Weights of a small image classifier: 52.5 epochs.
Rows from block 4 of a small image classifier, named by matrix and row number. Rows with one number belong to one neuron. Each number is 50 + 12 x the weight over its row's rms, rounded and kept within 0 to 99. All counts start at 0.
After each neuron's rows are labels from the 100 images, of 14976, where the neuron reaches its highest value: "responds to" is what is common among them. Only what is clearly more common there than usual is listed. The data: simulated telescope pictures of galaxies.
# fc1: MLP up (model.blocks.4.mlp.fc1.weight, 1152x192), inputs 96-191
# fc2: MLP down (model.blocks.4.mlp.fc2.weight, 192x1152, transposed), outputs 96-191

fc1.265:40 55 45 50 62 35 45 64 50 69 61 69 67 47 44 36 48 39 63 45 35 43 57 58 40 57 58 28 42 83 35 44 57 63 55 37 65 60 61 50 53 59 22 34 34 57 69 54 54 68 44 68 52 61 41 50 34 16 57 48 39 46 48 33 40 65 24 29 54 48 47 68 35 42 52 37 47 54 72 33 64 62 49 32 55 46 51 44 48 40 34 58 42 57 59 56
fc2.265:69 38 50 53 56 54 62 80 56 30 46 44 46 64 48 53 39 73 45 50 49 56 39 82 66 47 57 59 44 39 41 46 49 52 70 50 42 36 32 46 66 63 50 37 61 34 48 32 31 36 54 52 42 63 59 39 53 55 53 57 42 60 62 48 52 19 62 53 26 46 56 21 48 50 55 54 31 58 61 65 49 30 53 46 46 60 72 45 48 65 59 59 50 56 46 34
responds to: winding: clockwise outward; tilted; barred spiral

fc1.730:35 62 39 53 48 26 49 36 34 71 49 42 43 51 41 55 39 33 41 29 58 34 52 46 62 50 52 32 54 45 61 47 59 51 34 40 48 52 66 52 64 52 46 44 55 42 44 35 32 46 57 33 43 65 65 63 51 62 40 64 67 64 60 38 50 82 63 61 70 51 62 60 37 36 37 56 63 42 32 39 40 55 64 56 32 55 51 34 48 51 35 35 50 65 33 48
fc2.730:55 54 59 71 23 52 62 33 48 70 48 57 54 57 41 51 43 55 66 31 62 39 61 21 52 50 62 43 43 51 75 69 52 66 26 48 50 59 62 40 57 50 49 57 47 55 56 21 53 43 61 36 34 64 68 51 54 54 49 51 57 62 65 50 58 62 56 30 66 64 63 60 57 49 45 51 77 29 36 46 51 60 66 68 54 61 66 44 62 68 46 42 69 52 59 39
responds to: ring galaxy; bright star with spikes

fc1.364:46 47 56 40 50 56 38 29 46 51 37 61 47 46 51 54 46 46 36 52 41 61 58 35 60 53 43 55 43 47 51 56 58 51 15 55 47 51 56 45 44 37 52 53 57 56 47 52 26 30 55 52 50 61 89 45 50 92 36 68 54 59 33 51 45 55 73 64 60 52 72 49 44 51 50 67 58 58 37 63 46 53 75 49 44 60 44 36 50 54 56 35 48 57 44 35
fc2.364:58 50 49 59 32 42 54 12 35 72 51 39 58 35 39 40 54 60 56 41 62 41 59 76 54 43 50 54 52 46 67 51 43 62 26 54 49 49 55 58 63 87 50 53 45 21 62 57 62 69 51 38 38 49 56 44 60 41 56 45 70 50 52 48 52 68 41 42 70 37 54 48 66 41 44 43 65 34 36 58 52 49 51 66 63 50 49 57 64 27 42 48 62 41 40 72
responds to: lensed arc

fc1.583:37 64 55 50 55 34 54 69 58 50 56 61 28 48 56 40 37 34 56 35 33 40 41 50 63 69 49 42 31 70 43 45 68 46 63 41 48 67 62 46 40 52 55 42 31 58 73 47 39 51 51 64 42 48 41 66 50 55 50 63 44 51 58 34 57 51 52 29 34 46 42 62 36 48 44 46 46 44 52 33 65 60 42 37 24 59 50 30 41 74 43 50 38 57 67 32
fc2.583:59 51 56 61 44 42 55 67 58 50 56 57 55 55 63 37 49 69 59 57 39 46 44 94 43 61 51 41 42 54 27 44 51 49 51 64 41 45 47 51 84 62 67 35 62 33 44 15 58 37 62 50 56 44 52 33 55 39 69 39 35 37 53 52 47 40 41 59 33 48 52 34 59 34 47 37 24 64 79 60 40 45 47 24 52 56 62 58 55 50 42 63 41 41 56 33
responds to: winding: clockwise outward; barred spiral

fc1.53:40 42 65 45 65 57 70 85 27 49 47 48 55 53 63 40 42 52 69 47 37 53 70 59 43 53 66 40 34 72 58 48 28 69 74 26 68 57 48 38 47 56 58 48 47 63 43 52 57 91 40 50 29 55 36 54 32 25 32 28 58 44 46 68 53 49 41 56 58 60 41 48 49 35 58 46 64 61 40 38 48 39 35 49 80 49 48 58 60 46 48 35 53 31 46 53
fc2.53:55 58 45 56 51 40 63 85 61 37 44 55 29 69 48 60 44 50 40 51 45 48 56 88 60 52 42 32 40 63 34 61 68 60 86 52 47 59 66 48 69 56 42 49 53 38 46 32 29 28 52 39 57 53 42 49 51 67 53 73 31 61 70 42 68 42 65 47 34 58 44 54 32 67 43 64 35 57 59 38 48 51 43 46 42 49 51 39 50 70 57 51 54 65 70 35
responds to: winding: clockwise outward; merging pair; barred spiral

fc1.578:37 64 47 60 57 19 62 29 46 56 46 46 20 57 60 46 65 38 44 39 41 35 59 51 59 67 54 26 37 57 56 55 69 52 27 32 57 61 72 47 60 54 50 46 40 51 55 63 29 43 42 28 41 56 64 66 40 73 51 58 60 62 59 40 54 60 63 35 58 42 58 62 35 47 33 53 54 55 43 25 56 57 62 50 31 57 62 33 44 46 43 42 49 57 57 45
fc2.578:47 63 59 47 31 50 41 18 48 49 54 50 54 43 57 46 57 42 44 61 48 51 53 64 52 55 62 59 57 66 45 46 58 55 24 49 60 61 49 53 73 66 70 39 61 41 37 04 55 69 87 26 52 53 63 67 45 57 47 57 57 54 52 68 55 43 53 62 45 48 56 55 52 55 48 61 48 63 59 49 48 54 64 43 34 37 61 56 46 33 45 44 47 51 56 69
responds to: merging pair; winding: anticlockwise outward; barred spiral

fc1.518:34 63 50 34 51 31 58 49 48 54 48 49 27 60 69 29 52 40 41 36 51 38 32 51 76 63 58 60 43 40 50 48 68 58 44 45 61 42 61 41 51 49 71 53 53 62 60 52 24 51 49 42 33 62 53 53 30 72 49 71 55 81 52 49 52 52 66 59 54 58 59 52 40 54 50 52 48 59 53 36 52 57 58 43 24 36 67 43 31 54 41 49 64 73 55 52
fc2.518:62 62 45 49 34 59 46 30 45 54 46 57 46 54 49 55 67 55 44 59 52 54 42 53 30 59 68 58 58 42 56 44 59 54 24 54 59 30 60 57 85 80 61 52 52 25 54 02 59 61 64 24 64 57 64 57 58 47 55 40 57 40 49 77 49 55 31 53 42 43 55 59 52 42 51 54 47 56 55 53 46 54 57 61 43 59 61 52 49 41 49 63 49 50 47 59
responds to: merging pair

fc1.278:36 56 47 71 62 47 45 46 60 40 58 58 27 43 60 51 42 37 59 46 33 45 54 68 54 68 42 35 28 70 28 48 51 51 43 53 59 69 60 47 25 69 46 41 35 55 48 65 40 40 52 64 47 52 52 55 42 58 49 58 33 44 56 39 49 29 44 14 43 51 53 52 31 36 47 51 40 49 54 33 62 58 56 37 37 65 58 30 36 73 43 48 38 50 70 28
fc2.278:65 44 48 53 56 36 64 51 63 58 51 57 49 54 60 35 45 70 51 60 40 41 42 92 53 70 42 45 35 37 24 35 47 44 59 46 42 41 58 53 85 78 80 54 57 28 47 21 40 57 58 36 48 51 57 33 55 57 62 54 49 59 53 50 56 49 45 65 39 47 55 36 54 35 48 42 17 57 67 64 42 48 52 33 45 57 37 48 42 60 39 57 34 52 64 48
responds to: winding: clockwise outward; barred spiral

fc1.424:45 52 61 43 51 69 40 35 43 22 39 47 41 45 56 51 56 50 37 58 28 69 62 42 48 48 55 55 41 58 54 59 49 52 27 52 57 57 51 39 46 42 55 55 40 49 33 51 34 35 56 44 57 59 78 39 41 84 49 65 64 67 37 50 37 31 76 52 42 55 67 46 30 57 57 66 56 49 37 58 41 55 65 56 45 62 54 40 47 58 64 40 43 56 53 37
fc2.424:66 40 55 48 38 53 42 17 39 57 42 49 66 39 47 47 51 63 51 50 60 48 59 99 57 46 30 60 55 42 55 45 37 73 59 47 42 56 53 55 64 87 53 69 55 23 46 60 65 70 53 30 40 59 32 43 65 35 49 52 46 57 50 50 52 59 40 55 56 38 35 47 59 39 44 45 47 46 49 64 51 47 38 57 67 61 33 66 73 38 35 51 48 49 50 63
responds to: tilted; winding: anticlockwise outward; barred spiral

fc1.568:58 40 61 49 57 62 44 82 46 51 62 35 63 45 64 19 45 67 59 59 49 57 57 61 49 55 55 58 40 43 50 51 45 54 69 51 56 40 47 45 47 50 66 42 61 59 48 57 82 74 49 55 52 48 31 48 44 21 50 35 49 32 53 70 55 44 24 68 44 43 39 34 66 45 44 43 51 56 54 58 52 48 35 48 67 30 57 79 43 35 38 48 58 35 55 71
fc2.568:46 63 48 50 42 44 52 83 53 41 33 49 39 60 48 63 47 41 40 38 45 49 42 78 60 47 48 41 55 54 30 51 62 57 91 58 48 47 53 49 64 77 43 47 49 23 48 47 33 29 48 44 55 61 39 50 42 60 56 62 21 59 54 40 52 49 59 38 25 51 45 52 40 58 52 58 29 45 63 38 41 58 40 35 39 64 51 33 50 67 66 54 45 65 53 31
responds to: winding: clockwise outward; tilted; barred spiral

fc1.746:34 71 47 45 49 33 50 29 47 55 44 45 14 45 54 51 63 29 30 53 49 43 49 50 73 46 54 37 51 58 52 49 76 53 30 51 59 54 64 53 50 49 41 43 55 52 46 52 32 45 57 27 56 59 60 68 39 62 60 64 57 54 62 47 47 49 67 50 61 61 55 63 35 59 34 64 54 58 44 20 45 67 68 46 22 49 66 35 43 39 58 51 50 59 46 57
fc2.746:60 46 56 57 25 58 50 18 46 67 50 59 60 52 42 44 52 63 70 50 49 44 57 41 47 60 65 50 54 47 57 50 46 47 17 46 48 45 57 55 56 57 57 63 61 54 54 17 68 64 75 40 46 69 74 47 63 36 48 33 51 40 57 60 51 68 28 51 48 52 67 49 59 41 51 47 57 50 52 59 53 51 76 45 59 52 58 60 43 40 37 46 48 45 60 56
responds to: winding: anticlockwise outward; bright star with spikes; tilted; barred spiral

fc1.254:50 51 32 50 50 50 49 23 50 24 28 42 41 53 42 67 42 46 38 46 47 54 49 48 58 46 50 44 53 38 50 47 48 62 22 44 51 45 50 47 59 50 35 61 47 44 39 49 40 39 44 26 57 66 82 47 46 77 41 62 57 58 51 42 44 50 57 27 50 51 71 54 17 57 56 68 54 49 40 57 47 59 76 52 40 61 52 33 52 67 59 39 49 58 46 30
fc2.254:57 42 60 39 55 56 44 12 57 58 49 56 66 43 55 44 55 61 60 50 56 59 44 71 42 55 24 63 52 50 38 45 41 71 14 64 43 47 47 45 57 71 57 68 53 38 57 65 67 60 44 43 47 61 60 46 62 41 59 40 39 44 41 62 52 44 42 65 50 46 55 42 65 36 53 43 36 57 66 62 51 45 58 42 70 56 21 70 81 53 53 64 49 40 51 56
responds to: winding: anticlockwise outward; tilted; barred spiral; merging pair

fc1.738:36 66 52 43 52 59 45 65 56 30 59 56 33 45 44 49 62 34 51 63 34 67 51 45 44 58 45 54 46 61 28 47 66 47 65 51 51 70 59 41 44 42 58 34 45 59 45 49 53 53 55 66 52 46 36 68 43 58 61 67 28 51 42 46 51 27 43 48 29 36 39 64 43 49 49 61 27 54 66 42 47 64 38 29 32 40 53 37 44 52 55 60 43 44 73 46
fc2.738:62 52 58 57 32 48 46 87 32 49 57 47 61 43 56 48 56 60 52 57 68 59 46 81 52 44 50 57 67 53 57 51 48 42 72 61 30 44 42 52 86 82 57 30 58 10 36 14 51 63 59 38 55 45 41 44 65 46 61 53 57 54 47 53 41 45 47 60 55 56 39 35 52 47 56 42 65 66 51 62 31 48 36 62 42 42 63 55 42 42 56 51 61 43 39 62
responds to: bright star with spikes; ring galaxy

fc1.591:52 43 57 48 48 61 36 70 35 79 57 54 62 37 52 38 47 57 65 51 53 44 41 63 32 54 57 51 50 31 57 32 32 51 62 50 60 44 47 49 60 60 62 55 47 44 58 30 57 74 55 51 36 54 41 30 43 20 45 34 54 54 35 59 49 67 43 64 58 63 46 39 55 28 56 46 60 58 48 60 45 37 40 46 66 41 52 61 56 41 33 42 48 54 43 69
fc2.591:53 56 50 64 33 41 68 87 59 48 43 59 24 61 47 61 43 46 42 39 48 42 46 69 65 65 55 36 40 56 43 62 70 64 87 41 55 52 62 41 67 62 49 59 52 45 57 20 38 37 65 42 45 54 41 50 45 61 43 75 38 71 64 39 64 53 61 39 38 52 42 58 42 57 46 54 47 36 57 35 59 48 38 44 53 46 56 47 41 67 55 44 51 71 75 38
responds to: winding: clockwise outward; barred spiral

fc1.232:56 49 46 34 46 27 55 36 52 46 40 28 48 54 41 56 34 56 42 43 37 46 53 54 65 66 50 35 47 48 51 42 44 52 19 37 56 87 65 42 47 54 60 53 40 56 52 51 46 50 45 32 40 52 82 35 46 67 35 59 47 58 58 39 66 51 51 37 62 46 76 55 29 51 39 78 54 49 35 57 64 45 76 43 48 51 45 67 59 62 37 16 50 52 49 45
fc2.232:40 60 61 45 50 55 36 31 36 60 74 59 39 47 55 46 57 42 71 51 55 65 36 72 42 41 59 56 61 48 29 60 63 35 23 80 53 48 54 39 54 46 50 30 41 41 51 63 68 75 51 64 45 40 62 69 39 56 58 56 45 39 37 46 48 48 44 67 52 54 52 47 68 42 58 59 38 64 76 49 43 55 57 41 35 35 56 41 46 48 66 65 32 31 52 67
responds to: merging pair; winding: anticlockwise outward; barred spiral

fc1.92:36 67 55 39 54 53 42 26 61 19 50 41 15 49 66 39 66 38 45 51 41 64 53 40 51 54 57 52 36 58 58 46 66 47 23 43 58 62 67 53 39 34 52 43 49 54 43 52 51 47 54 37 37 52 77 51 43 71 48 55 55 47 42 42 49 29 68 48 47 37 67 58 30 50 40 65 58 48 49 53 54 55 56 52 35 48 51 40 42 56 51 41 39 45 55 39
fc2.92:62 40 51 54 27 44 39 18 31 81 46 62 70 41 47 39 51 57 58 42 56 42 53 99 65 48 46 53 40 43 49 43 41 67 45 53 31 53 56 57 68 83 60 48 52 24 45 47 66 72 66 37 44 53 47 41 63 45 52 46 49 53 54 43 39 66 38 57 61 37 48 46 74 28 39 39 48 44 58 61 48 47 54 45 66 58 39 53 57 37 37 47 47 43 51 66
responds to: winding: anticlockwise outward; tilted; barred spiral

fc1.685:37 66 53 59 59 59 42 62 55 35 57 59 23 47 39 57 55 34 51 67 45 64 41 47 48 56 44 47 44 59 32 45 67 48 67 50 48 61 61 43 41 46 55 38 38 54 46 51 49 45 54 61 46 45 32 71 42 65 55 68 29 55 48 43 45 18 49 42 20 40 41 59 37 52 49 55 27 53 68 39 50 57 38 33 35 47 59 30 40 56 62 53 54 51 64 39
fc2.685:61 53 49 49 41 50 43 77 43 46 64 54 61 33 56 48 57 59 60 58 66 54 38 82 41 49 59 48 59 53 53 52 52 33 63 57 42 47 45 47 86 66 53 27 59 24 42 08 65 65 68 40 51 44 48 52 55 43 55 49 53 38 48 61 48 45 38 62 58 46 42 39 65 46 59 40 60 65 54 58 41 51 39 58 42 29 71 60 38 36 44 53 47 34 38 64
responds to: bright star with spikes; ring galaxy

fc1.654:42 72 44 47 48 43 51 25 43 52 42 42 29 48 43 64 56 22 31 57 51 51 48 49 66 45 64 34 51 60 48 47 75 59 27 48 60 57 60 51 55 50 39 44 63 54 36 49 47 46 51 33 61 61 62 73 36 60 54 66 57 46 61 48 49 51 61 42 55 52 61 67 38 63 46 61 54 58 46 23 38 68 69 50 24 51 62 23 45 42 64 55 50 44 46 49
fc2.654:58 46 54 63 23 55 49 16 51 67 50 61 63 41 41 49 56 61 71 53 43 45 56 45 48 56 65 52 52 51 51 52 45 50 11 45 49 54 59 53 61 63 51 58 57 45 52 18 67 63 75 37 49 65 74 52 60 44 35 35 48 42 55 54 52 67 33 48 53 56 65 53 62 43 49 49 60 44 53 59 56 48 71 42 58 53 63 60 43 42 35 44 48 43 65 51
responds to: winding: anticlockwise outward; barred spiral; tilted; merging pair

fc1.408:41 65 45 49 59 70 45 66 55 28 57 60 33 44 32 51 51 34 55 63 41 67 40 49 33 54 47 42 50 62 34 41 68 53 66 53 48 61 56 41 39 45 51 32 44 59 47 49 65 43 50 62 53 46 34 71 42 53 55 59 29 42 46 50 44 22 37 41 27 43 38 62 45 48 52 53 34 52 62 41 52 57 38 36 33 51 55 30 42 57 62 53 40 41 64 39
fc2.408:54 58 50 50 39 45 46 77 38 55 66 50 56 40 58 43 57 58 50 55 75 53 36 90 56 47 57 51 59 50 54 47 57 30 57 65 44 51 49 56 93 71 56 29 65 15 41 07 54 57 64 37 56 46 48 50 51 44 60 60 46 50 48 59 42 50 45 57 59 45 44 40 57 49 51 31 56 63 59 56 36 52 43 56 42 38 77 60 47 46 42 59 54 47 44 60
responds to: bright star with spikes; ring galaxy

fc1.289:41 45 50 35 70 47 39 42 57 38 35 71 52 46 43 58 22 52 51 53 17 62 32 50 28 64 82 47 48 67 43 33 38 69 44 33 70 51 54 43 50 52 50 60 50 47 51 46 74 58 24 49 47 62 57 39 27 29 44 31 40 22 40 75 51 44 18 36 45 59 55 42 44 48 55 41 56 52 59 44 54 31 57 35 67 49 57 58 53 60 46 51 35 38 50 47
fc2.289:46 49 51 48 58 58 50 77 48 28 37 40 50 59 65 61 55 50 43 56 42 57 47 86 39 40 40 46 56 40 38 56 53 62 78 52 53 43 46 39 73 79 50 53 63 21 34 31 46 48 46 40 56 68 48 51 41 50 65 49 45 49 51 66 49 20 66 54 26 73 56 45 56 60 44 76 23 64 59 42 44 52 50 45 68 56 49 45 69 58 84 61 44 51 49 47
responds to: ring galaxy

fc1.740:42 54 58 52 65 68 44 76 61 37 56 67 45 47 43 45 53 45 57 61 47 61 38 56 37 59 49 45 39 56 31 44 59 49 76 48 52 48 54 31 35 47 59 35 47 58 59 55 72 46 51 67 66 50 31 59 47 26 56 50 28 38 45 47 47 34 36 46 26 46 40 58 59 40 58 44 30 57 76 47 58 49 31 36 38 45 64 48 38 56 60 64 33 42 64 44
fc2.740:58 48 51 53 38 41 55 96 37 62 65 49 60 45 52 48 53 67 52 45 65 48 43 74 54 52 52 53 56 46 61 43 42 27 78 62 37 49 49 53 76 80 53 29 54 12 46 25 53 56 58 51 46 38 36 41 65 40 60 51 55 52 44 47 50 59 46 58 64 43 34 37 58 40 47 39 60 54 52 62 41 44 32 61 50 41 62 54 32 51 45 47 58 41 42 59
responds to: bright star with spikes; merging pair; winding: clockwise outward

fc1.28:66 38 54 62 45 53 37 72 41 57 43 65 66 37 56 49 44 62 60 55 58 53 39 57 31 48 52 61 66 38 54 31 37 57 72 48 41 41 43 56 75 63 58 49 47 29 44 30 70 57 53 48 54 55 36 36 60 26 55 32 47 43 31 54 40 61 26 47 56 53 42 34 64 36 58 37 52 55 56 68 40 42 35 53 61 60 44 64 46 55 54 59 47 43 45 56
fc2.28:40 57 45 50 43 47 55 99 60 44 65 58 33 48 41 59 50 50 52 50 54 55 37 53 60 65 74 39 52 54 43 50 65 40 89 55 71 61 64 35 56 53 46 55 53 43 58 20 51 63 72 83 52 37 40 64 33 57 47 66 47 49 55 47 57 37 54 55 50 35 39 58 54 48 50 48 41 48 50 41 58 47 43 56 57 28 69 60 33 51 47 54 62 52 64 61
responds to: winding: clockwise outward; barred spiral; merging pair

fc1.276:43 63 28 34 57 28 59 64 38 53 53 50 25 60 40 44 53 30 49 47 50 51 39 54 61 55 51 55 43 33 38 36 62 53 64 54 56 48 67 49 61 52 55 52 48 48 51 54 25 49 48 48 47 53 37 55 37 71 44 72 43 70 47 29 46 43 65 54 46 62 42 56 36 60 40 48 46 55 59 45 39 59 44 35 12 49 60 39 37 58 45 53 47 70 50 52
fc2.276:41 61 62 49 44 55 49 47 46 62 55 61 52 51 51 65 56 35 64 58 48 67 36 38 35 64 46 42 56 54 59 56 60 40 31 46 62 52 52 54 71 86 56 39 46 33 61 13 69 70 49 36 50 46 56 70 50 38 45 37 59 31 46 70 62 50 24 49 62 51 51 67 67 40 51 50 58 54 40 40 52 46 49 59 53 58 50 73 58 49 55 55 46 29 47 63
responds to: lensed arc

fc1.762:39 58 46 50 57 39 48 18 55 52 48 38 46 50 43 54 51 32 41 51 47 47 62 38 65 50 47 40 48 68 60 65 56 43 08 46 46 44 57 47 48 43 48 37 36 60 54 58 55 43 50 31 55 55 91 51 50 69 38 56 60 49 55 34 51 51 59 49 44 54 79 64 50 53 38 55 60 51 35 46 61 66 78 56 47 65 41 42 59 72 65 37 67 39 50 38
fc2.762:59 42 51 50 50 44 50 05 52 51 51 50 57 53 48 50 48 65 71 34 40 55 53 84 57 53 40 57 59 39 43 46 50 62 07 46 43 63 54 39 47 71 49 49 34 46 70 69 55 61 47 55 36 50 84 48 60 52 51 41 44 45 39 44 66 57 43 48 56 49 75 39 66 52 55 70 42 40 63 63 64 54 79 46 58 44 44 54 67 54 43 51 41 54 53 59
responds to: merging pair; winding: anticlockwise outward; barred spiral

fc1.336:52 49 49 45 48 70 38 28 43 15 28 54 45 46 51 64 47 47 36 59 40 70 44 48 58 47 53 51 47 45 55 52 46 62 27 48 54 51 47 42 52 45 39 63 51 52 30 46 36 34 63 40 56 57 80 41 49 78 39 57 58 56 46 52 49 29 69 51 53 52 73 49 32 64 65 62 57 55 32 54 45 56 69 56 51 65 56 39 47 52 66 36 46 54 45 36
fc2.336:60 43 50 43 50 49 43 18 43 62 39 52 68 43 50 44 52 58 50 48 57 53 49 97 49 46 18 59 49 38 44 42 37 71 44 55 32 47 52 53 68 82 51 62 50 21 48 65 57 61 42 21 47 64 54 37 65 41 63 50 46 51 43 51 40 61 49 53 54 38 54 45 53 41 50 41 39 45 54 59 50 52 51 50 74 59 17 56 77 43 48 60 46 50 49 60
responds to: tilted; winding: anticlockwise outward; barred spiral

fc1.478:35 71 59 44 58 29 53 31 55 44 52 48 23 49 50 62 48 29 40 40 26 42 42 34 60 72 65 30 39 51 59 48 75 54 28 39 55 60 70 41 56 44 45 42 43 48 57 50 36 46 36 32 44 62 56 79 41 78 48 60 62 56 52 42 51 55 60 40 59 40 60 75 42 52 48 67 60 49 41 23 54 67 60 48 30 53 60 28 45 46 36 45 43 52 55 45
fc2.478:55 46 55 62 35 33 64 07 63 56 46 44 52 62 53 44 44 66 53 47 42 35 55 91 46 63 49 53 42 57 37 42 49 69 25 38 57 66 50 48 76 84 62 39 41 44 50 21 55 49 73 29 33 58 65 49 51 51 47 59 43 52 66 37 68 48 51 45 41 45 65 43 48 48 38 59 29 45 60 59 58 34 69 38 46 53 52 59 60 52 36 38 49 45 57 49
responds to: merging pair; winding: anticlockwise outward; barred spiral

fc1.573:50 52 54 55 51 55 45 18 53 44 32 49 37 42 56 49 40 48 28 58 61 57 44 38 65 48 46 56 47 52 62 62 61 48 12 57 44 24 48 49 55 35 43 55 70 56 48 51 35 29 55 43 56 55 83 50 47 75 34 61 66 64 53 51 49 44 75 60 57 54 66 46 48 64 51 49 64 54 34 55 51 49 76 64 40 62 49 54 50 57 69 39 55 59 38 49
fc2.573:56 44 57 56 39 46 49 18 41 79 49 45 66 45 39 36 54 62 58 42 49 39 56 56 48 51 34 52 52 53 58 49 40 60 10 45 45 55 60 53 57 73 57 51 41 37 59 62 54 69 49 38 35 65 74 44 64 41 53 39 61 54 52 53 49 76 42 51 60 42 71 54 60 38 40 44 59 41 52 54 55 55 71 59 68 53 33 60 75 34 38 49 48 49 50 64
responds to: lensed arc

fc1.312:35 70 44 50 58 25 56 21 52 53 45 47 25 53 50 59 47 33 45 36 36 34 44 39 56 59 63 33 46 61 58 47 67 59 20 42 56 56 66 50 57 47 38 44 48 47 54 52 43 44 35 33 38 58 65 76 39 72 38 55 65 47 58 40 54 71 50 29 60 32 64 68 32 56 42 63 63 45 41 16 50 51 63 56 34 64 65 34 46 51 39 45 47 45 48 34
fc2.312:58 51 47 51 42 39 63 07 60 47 45 51 51 57 56 46 49 58 49 53 42 44 50 93 48 57 44 60 46 48 41 40 45 65 22 43 58 72 49 51 82 87 57 46 44 41 48 19 48 45 74 22 51 58 63 54 52 63 47 63 37 54 62 40 62 41 56 49 42 45 59 52 47 54 52 63 33 47 61 61 56 35 62 36 35 62 47 56 63 62 47 49 46 54 57 38
responds to: merging pair; winding: anticlockwise outward; barred spiral

fc1.154:37 62 44 63 57 44 50 56 56 42 58 59 20 43 53 44 58 34 53 48 44 60 57 45 49 52 53 46 38 65 45 50 68 53 61 54 56 67 57 51 34 45 53 42 39 60 59 52 51 40 48 63 43 50 41 63 43 50 66 60 30 52 54 33 52 33 58 38 20 43 43 53 44 56 41 41 30 47 74 45 57 57 40 42 37 65 58 37 45 67 65 56 50 43 64 30
fc2.154:61 54 49 49 52 46 59 86 63 52 47 55 57 59 60 39 50 56 53 52 59 49 34 99 45 65 45 45 44 55 43 44 56 48 70 52 40 49 28 49 90 85 52 26 51 19 56 12 52 44 50 48 44 52 53 35 54 45 65 47 47 44 50 62 58 43 45 52 58 57 54 42 54 47 57 39 44 61 58 56 48 37 47 49 50 55 62 53 44 46 48 60 44 44 35 45
responds to: bright star with spikes; ring galaxy

fc1.95:47 49 52 47 52 68 43 24 40 18 30 58 38 44 54 63 54 45 37 58 38 71 47 44 57 48 58 56 41 52 57 48 47 60 25 46 56 52 43 47 51 44 43 59 47 58 30 49 37 40 60 43 51 59 82 42 43 76 39 58 58 58 40 51 43 29 72 46 40 54 71 51 33 60 62 64 56 49 38 49 43 51 66 58 50 63 55 37 44 47 61 36 45 55 52 36
fc2.95:65 44 52 47 50 48 44 14 45 61 41 55 67 49 47 33 55 57 44 50 55 48 42 99 51 52 24 59 49 36 45 41 38 70 44 49 30 49 52 57 67 79 64 60 56 23 47 62 52 67 47 23 56 53 46 37 72 40 61 49 44 50 51 54 47 57 46 60 49 37 49 49 50 36 54 39 37 47 60 58 47 56 49 48 72 69 18 53 77 44 49 57 43 57 55 62
responds to: tilted; winding: anticlockwise outward; barred spiral

fc1.86:52 49 52 42 45 65 40 27 47 36 34 52 46 47 50 59 50 52 28 60 39 63 46 46 58 50 53 54 47 41 53 48 51 51 15 52 55 52 47 45 49 43 46 65 59 59 46 53 31 36 58 54 56 56 91 41 46 82 38 66 55 62 37 57 46 43 72 59 57 50 69 46 38 58 56 71 60 58 35 61 54 54 79 56 45 56 52 45 47 52 58 38 43 61 44 45
fc2.86:61 39 58 51 39 51 47 19 35 74 52 55 65 34 44 40 51 66 51 44 56 45 52 75 48 44 28 57 54 46 48 42 42 63 27 56 41 47 53 54 66 90 54 58 43 19 52 59 57 67 48 26 41 54 59 38 67 41 61 46 58 49 47 49 45 72 43 46 55 35 56 45 64 37 46 39 47 40 55 62 50 45 56 56 73 55 30 58 76 37 46 55 53 45 46 66
responds to: lensed arc

fc1.290:43 57 45 54 64 61 48 77 53 32 54 69 30 45 38 57 51 37 65 65 44 72 44 49 35 44 46 47 56 61 33 44 63 52 67 52 50 63 50 40 35 46 52 35 44 61 43 52 59 44 42 69 48 50 38 72 50 49 48 58 30 39 35 42 47 18 36 37 22 43 42 55 50 55 50 53 33 52 65 39 48 51 38 38 31 50 57 31 37 59 63 60 44 43 59 33
fc2.290:50 55 54 45 41 40 41 88 49 56 59 48 58 40 60 38 58 57 49 56 67 52 37 82 55 53 50 51 52 48 55 53 57 36 66 61 37 53 44 59 90 67 59 25 67 20 42 10 50 65 63 41 54 47 53 45 51 41 62 53 60 51 54 53 44 46 50 65 51 51 46 42 55 51 53 38 57 68 57 55 40 56 43 53 41 33 74 62 47 45 42 60 53 42 38 58
responds to: bright star with spikes; ring galaxy

fc1.56:48 45 58 54 65 52 52 79 47 57 48 47 66 63 60 31 20 61 66 39 39 49 70 51 32 50 61 50 44 67 54 51 40 67 63 34 58 63 47 35 33 47 57 44 44 65 48 50 68 80 38 47 26 56 42 47 44 30 15 28 52 42 36 67 67 59 43 62 53 47 46 37 58 44 48 51 58 54 48 40 64 25 40 58 66 37 56 73 47 50 30 28 53 32 45 71
fc2.56:50 59 45 44 48 58 42 83 50 35 36 42 35 57 50 58 59 42 37 50 45 55 46 87 56 47 46 44 50 48 30 48 58 56 96 52 50 42 42 46 56 74 39 49 49 32 37 46 37 30 49 46 61 66 36 52 44 58 50 69 26 56 60 46 45 40 58 40 23 52 44 58 40 59 57 65 27 56 61 50 36 61 38 36 43 60 51 41 46 64 66 53 39 56 47 34
responds to: merging pair